{"encoder_arch": "vit", "horizontal_flip": true, "bottleneck": "vq", "encoder_norm": "layernorm", "encoder_activation": "swiglu", "encoder_head_dim": 48, "encoder_layer_scale_init": 1.0, "encoder_parallel_block": false, "encoder_moe": "top_k", "decoder_activation": "silu", "learning_rate": 0.0026, "final_lr_fraction": 0, "warmup_steps": 2140}
Rows from block 3 of the encoder of a small image VQ-VAE, named by matrix and row number. Rows with one number within an expert belong to one neuron, the router's apart. Each number is 500 + 40 x the weight over its row's rms, rounded and kept within 0 to 999. All counts start at 0. Numbers have three digits each.
Before each expert's rows are labels from the 100 images, of 14976, where the router gives the expert most weight on average: "top examples" is what is common among them. Only what is clearly more common there than usual is listed. The data: procedural textures in two colours, tilted and lit. In brackets: how many of the 100.
# router: router (encoder.blocks.3.mlp.router.weight, 4x192, trained with AdamW), inputs 0-191
# gate: expert gate (encoder.blocks.3.mlp.gate, 4x96x192), inputs 0-191
# up: expert up (encoder.blocks.3.mlp.up, 4x96x192), inputs 0-191
# down: expert down (encoder.blocks.3.mlp.down, 4x192x96, transposed), outputs 0-191

# expert 0
top examples: white (98); ground colour: white (77); pink (65); pattern colour: pink (45)
router.0:469482433509582553477506514522468498469574438496522517507512488437566470500488533493517435528562431482513479511531459490500519345479546545508536494525518428462587475540481521555528469508534460442485444511506529505491495502489522533415495503538494446446488461418554471530488482537537497484558546546481505540573491555519460484528530496433484484452498467545521537498488527498524559484496435435463474432464472442442521523542445415515524475565543563505455495520452506512582558547523499555525506454546527501555480452529529504539516491539417514470487600533532514493528537508564506534
gate.0:524477524468510514531505498506550542510497530504494575550476492408504502542480500570543477505531496446512457502464571505530490469493484493567466491540569464421461498512560498373376454516498530494399558505505499468445554495450480504524406548514506508512550497430466494543567563498530563501473460480540574496486522462489478462497527508528553489517472522507466471490532454518461468500522519515484523538538470516465489630512503456429516497488495443499498483502430489518520444540451528509485492477564440476486422597510542499486476443571471496490538564472540546476471543493586476457
up.0:476441525559405483500441464498446509601475515514467458520500533505496532555506521585486540481476540495468560473537483527521516426533488487490565489399463482546461470521524570567531528553496472472527483491501529484495496485522562517548523462475501520570453529462491493478462507504490429516531565528510465470539516536499439529500488569541479504540534426493498479521444562499495551501497529465466448524476498503481533436455563472502459507526561542505563548475515491458474589404474541512513490550485569480476552531581540497424458472414511501470452424455463497413484515562407507520
down.0:460503473521517477546551546479547556542547517530465458521559455481511521545461490566504536551515548514558495513503466411493516516506468539527501571497535504494567597415495457607521487557512450487452469510511547578488529485538517468493468522507416450504499481459471496500488505521472472504570525528523553515444512559514588510504532470503507479468433441459416522534520498445478412526508433400478518509421520539462416485461507531513535503465523480554499410534450461496447553506413472511467498510468539450587485487494492499496477532492527527446425470531509521479573535532492474466
gate.1:492482487403509578538436488470507517460537533502500491513505473485463544475518457545516479540490517439478516593546538492469489417493442509549535486481440525517456497579527442436464513490507518484596507503430460491464460511494466488566536446453507518468504565462573462484411462447463436530490466525495569497456511517516469545519480478513572503448539423506497511495487546502604471532488530486514508475519565517467491507541464509563509509574498433482552440461541499535393455558479557513463476479605461490504514496535467500528496514459502497492465618481521508487490517469591497542
up.1:437538498364507567526446514494509555509573485502470534520514452486437502470508486567522521523458500458494513586579491484460483464515507410480487465434492571500480518438540444449549506479543537551609503507442568500506512570457510491467554528446493522457488485510552473498410460495482447520552472450492526455559477550445480495546507512423516517427524444520474517495537481476630457496495483532519515469498518524529465505577493528571476454547541468495476449503538520495518500600554498491520502473479471468502541583525491502431506492454518494468474493431520486497525486468485506546
down.1:517508463495513467490521503531559520403504554469424503451494518487516476517440494545557465386476480559481480515561478411467526509492502526498458472510472554433478532476555435497535405528499470498480576496452565468452472582508598464532553498455449474491472491535483561562482553494507488490569471507587521539531500538443510544470489535611525493562428581479477493524526514488514469499553492512429454564473477436500558474457591528494540517486505523472508502454521422520478481511538466504468549461550498468555512459526515536451507535501511487537488491489528499419463478474537455496

# expert 1
top examples: black (95); ground colour: black (85); brown (40); pattern colour: brown (30)
router.1:491482559505481449530418557556593464524466457494533471498512473474475476526545481443540466493475494516526425491542537478496484546513449470520543535473543546474445502481533505410462421476484486479461476498582418517517502489492459545474492555455492589514505529515454542495489510572466507481507502503521491512461448507561583553489393388515476484465492506499531497501499464499520481522504492521510562495507506535568510509521537522443487493479549494505567419492538477524404509496498558441441512503536529499531546640471464507485500485462539510502532434526445511560514504535380550455
gate.0:501506461478467542497504535496535420425488507490524521543488518546486502551534486581497532529547522450506553483465495476434500510497478467481476495524467549392457482439534529437453497523529437509491547515586469475501535477475566510397573464503492489501495561619506483511459552468523566492535486511497477504558502470516517404487501576524503480518523534492551498512481504467378498442477531559499495509523526447517514519529483521524502504537442540505496515496478481471441661487502485507472530498504484477503445393561539500562492487487497502522550523458613533534523545433528488482
up.0:514519511507462602493492435489518605497497458500570441536497512544509438571444559564537489464533475540517476507508460463475516529483493500455445488489463493480391471539571466443483381460452530532527487493522483476416518513434498475489470528432481447577528439480512473481470471458470542531518492529498439504419469456462497600506535492500497499531522590514532513499485532455538406487480470487501534422469488478437475533540472575464554501503542539503521576471497530480498521478530481499467522478494545490545559489526576504491503512555473511496558527550563494409500473447511491544
down.0:483529572559457484572437520531487557515427488480492450471526530513511476452490455478482514492482480454533480503504540539415579533543501468499357437478527512473588534541487517486412561485483501510499460428444525484512484536512431552524500484486517495549477433519545488495506498498518552503484444469482501578503486481483465483506447468591497501466525584533527493541525496518536491483476505494454521511539477574519473521580541505575565510477536450484475545459498466466506486548433481564550464480512508451502580484503474516495441521484563464461480503544529439601432587516424502469
gate.1:503521568565512515486515510518471427481495497508535439395500478507575401495470491453473516566537493489579490579606487499529509548567519503488482496460566521475503523477467492574459521531512472579533511514523525524462469479550459508489591483494493498543469543520466475531437507475496538491440472515506541519475444626492576517460536493526498495532514489507463508488511491540516467505463522534521477488476551582474546509479474576453452479443401562502524453482562459509454496568458522451482500527501451428476592464517462502555475558476511506538498436519471411453481543537516504521
up.1:468509435564464476491503534499565544496528577488547528567508469506532475493458582516514466466483542494526479461446509508476526486437484415558444507414366539522542493488513489600558482503460493519514452526469488511501562513525373523563475538467497430510473520516535561506451594467493495493438487537515443460501535568396456525495514480448558494487490540458472504496496483510536507495504499529493523452522481446467453472495520527501474443476502464517508523456516499557484523544533452435518522507573518496552570464565535500463496419481553503520516519467447505475460497528459487395
down.1:524504475518415524587510426525459498480513505539525526507416478508484507526516469498526551467460510567500524478496542511538500464506470474522506476527507522504540473450539475492530519487558471505520542458505419408503511500540550608528514511416552517499460516501495489492531478494559519587463503516486558511488457453503606510497503611493502529526469534506508553478448483552496573529454490546425471556482515531535509465536483443423425515555491430485358485503558503526524508514458459514475454440489567479437554455456568506494406471525543480488485471464507541490512523452559536501

# expert 3
top examples: green (96); ground colour: green (70); pattern colour: green (26)
router.3:550489510530543486503492483523460503482443517499534578567451475561599536542494558494506550495395429459488563487507493529557491561505459512491572539534577519466479509458444453496465502487499546499531462505487526520474517516476572566633572513535490484603475562529476505463549543477525443521447485467551495460492476428586492455478545498518540529489507524459428457497460430529484428515510478528504472496511478524535443518468471530480577521526519498512559503509485482505516524406473543476522515528535485439450538527532476511498402505499568523501498411475524435502500485436502503489
gate.0:507527461518417511544539489482509503517515571506422552513482504473463509454524505545546522507477455471375464559447513499566504549459518521548513500512459598413484479551551451464468484506498503478463595507524519477546437501446476497521533468554501506468545527543489548576513538443524472544451488507524533495440542564516563449500448510514458492499519427557559493506446500537536555524505419538509493510527518458517459518565497452450469508461520460494516438483468483526485489549524591471508524450516497509407488408500482508388507472528522506384501528513458449529485523476538490484
up.0:506447546452517440484501526495446459455492460510490445506507520448514572446449486518530477537533523596469492556556570495476457521488458464537473498515581461457568446484500564474559463573482530461467534491524592523522462509538414473540493470444489477582532490434460506487492525574544435492543470464496561504490458478465523475481552549528577489490454479569477483506441569458464526520560526508496467481500480511495480450496471462566479513441477543486545445523541457547558516502501516547527484568410520488506589511465482502490508541506497507533513494539555459474485435515377494438
down.0:466558445501524468496472455480505473579472452479455495496535538480458533517538437431474508496521570452499566483550499433466481522488464487510443527554590494494486521449535542503457530494491583535495508435590502539517442455569449530496506512520490530438467512423483518526435492488469476498486532492538497498528485451430475561494493439487510511429456483512460511542533563443541489478543530469529552431452491539489539528513555460440562524559555470464523438472524441502476460484512491534575442463470476460519506530514521522482588540535537463428491460427456446516416569522466572550
gate.1:515476395551493542481488532491511476479472542493528510449505481527409516417508576474523476639460514517483510457601487510465493485487460486476501483474540521492607493538622500524513553481492506467434429511489421494468513472464513477501521569506504540620427505513529450537511563480470486496471484454499469549421498473472469472492467583544502501484540531538523554505482591446549527489504549466491452498519501482502460526463506527585491516535455489510513437467529490418551488514500504525513500488518495536492541464538459497526471469467469499557502491490454561488500412430569489497
up.1:502507398462561459500525498499471556495526456497491562571498500507503491476489503528519493534508458396481513417459504496554509457516575532580495477468504471540489566449450432519501525553505511504534525496524528512500481508480515500508440532531503448471565494475438533562439532574503543510504494504519537447507513487471536600531462448515546488462438502477445480491553472474349502482485478483500532492512456503482497455534499487486473453460627462499417537507524507563435543468512534469472518562532535453518442423493538510538500496486542499444516503511512488498487623515404468536
down.1:523516497452551476500428522417536444496486409579475454443545497486501492524523452492482487564524534471430505516530518493467539532488501511493465509517546489459492524465531435527434478519480459506455487476447520534497533467475464463375532478615504459549531554528565531544525508503428483552545464530466457518528524535564440505515511540570465505510480523490483544447491467475432513483518526516464522535440543527557488552440556542534553466496510561423530552486610526553487499481404497496461476451468531477520537444480489437496490546503519459487495491514537484471469488607535559453

# expert 2
top examples: red (99); ground colour: red (78); orange (66); pattern colour: orange (45)
router.2:513470551460480485500501573510480437500487540494522535508493543624407549520472484549516543512470530539517570458489558503421481567505494467485424527454453520530421532508440486465515526524560493509564529508429469514512519476526497532542455480569492470548490557504485514435520525434520535494485499475531475473507555495492480533442573544542478503590522507501437552507509469500497447495519578495541485495483464542516512487445503540585556520472484417503581554523535508489454416454477397493518502508597506489474604495501522502437495521514446511471466503427544431484492463479485505468
gate.0:487513486424553378500512497494582540501470482509459459475486515482308539515531424529487522432501509455524536546532483503457509384535558509472449512452485458569561529467499513465514544484526527510465576496486489507485539481542527501586429451436510505528513533497506475450509590467486534489546531449505515504434486459462553492532478468529499527504433548459484556496511526506556516517499564472539555540471475470516508536487500524462490505470556523498516442490408536490550449574468538499552482517461493513521498517468541505430495472490503503430518525438524506497485521444433508522
up.0:508498498455502421492535466509569509474541493508530450440508511532408520497499460501507561471490511428546545471513478503472495530501478552406459499425475523575500549461468491576503538496494522525529545501495551524477459464542438508574518406491493452569520575434532455409540493500467525514625509520516500498438535388448545458487497542575539542505478543505432526496541534393528449511525573450496525524461480454517500481531511554475529529495542424499547490507476491476525444532526514516594470505449512529533501488497502504448454494542491502469486517458546423514469503469462521481
down.0:445571507512489510500398474493486550535573460508509521498528459504543490440492421472464507537408445495537490455526491553448502508491448504500579518515519443589398516488515481457566584541465511430495496545523508510605503473492505447451497510477501535509452516542500499474522446509530432502539482461488428482507498456510502515466505540490566522546507504459568494552520470519576466449518538501463488447515505514547521538527502605503538559459478532541563484531527502502449555533548547506490482487586443485438484563531479472446579427488531493550454434457439493476503509533466512457
gate.1:501493528432400519511512462499483523483510526509535463409507517459447511506527488571512440469487477524471561583517446514472481487470468553481552492466501533640523547496478512503509472493551483485567535513526534475430482484463568496567580506505488514555505447521466513438444507510475546468566499446474558587351535481509482451478518533489490507527537535483423498509511482457526462516521528491489506584497520540517483468537587501486481450531577536498396412497550517494559545481502569482509487508529526459502456507480515517535567474505472500540478541582511455480509481518465503546
up.1:468543516504497521458485517487561512590546462496534535551517529475543585552521497522543511535533442480378512484421534497398459537486498457523469480578485531428510437599569461482448494497475484505525520507466504488455402546457442511503503494456505544468521539507511501500475498516436490523586509560488519484546479520523425579480455488492451483505537546507506459506435585510418499521467516430516529553519463520449441520519516470557477513531542555499514519496519487510573540503519502467569522529454525533497603450454524504541496524492422498450515518502542494554519471532430468477
down.1:492478462540506469453476458578547447530448562519549441520490553521472480596552520467491537507528453518591474544455449516470449454515519556545537465458517425446476414552484508513446509530525415545544453520506439539475464526519492471540479512540481520518462531475423480535538528469493482488470534550467450494514469423465485516511465533446497480505465558519467469480532488519509498513528462516507522550455431508465494491495567501563574503456523525544468555555480515543539478516553435455504481480553436472466521475577512513488566427485423492488412538436534550522430530521468594507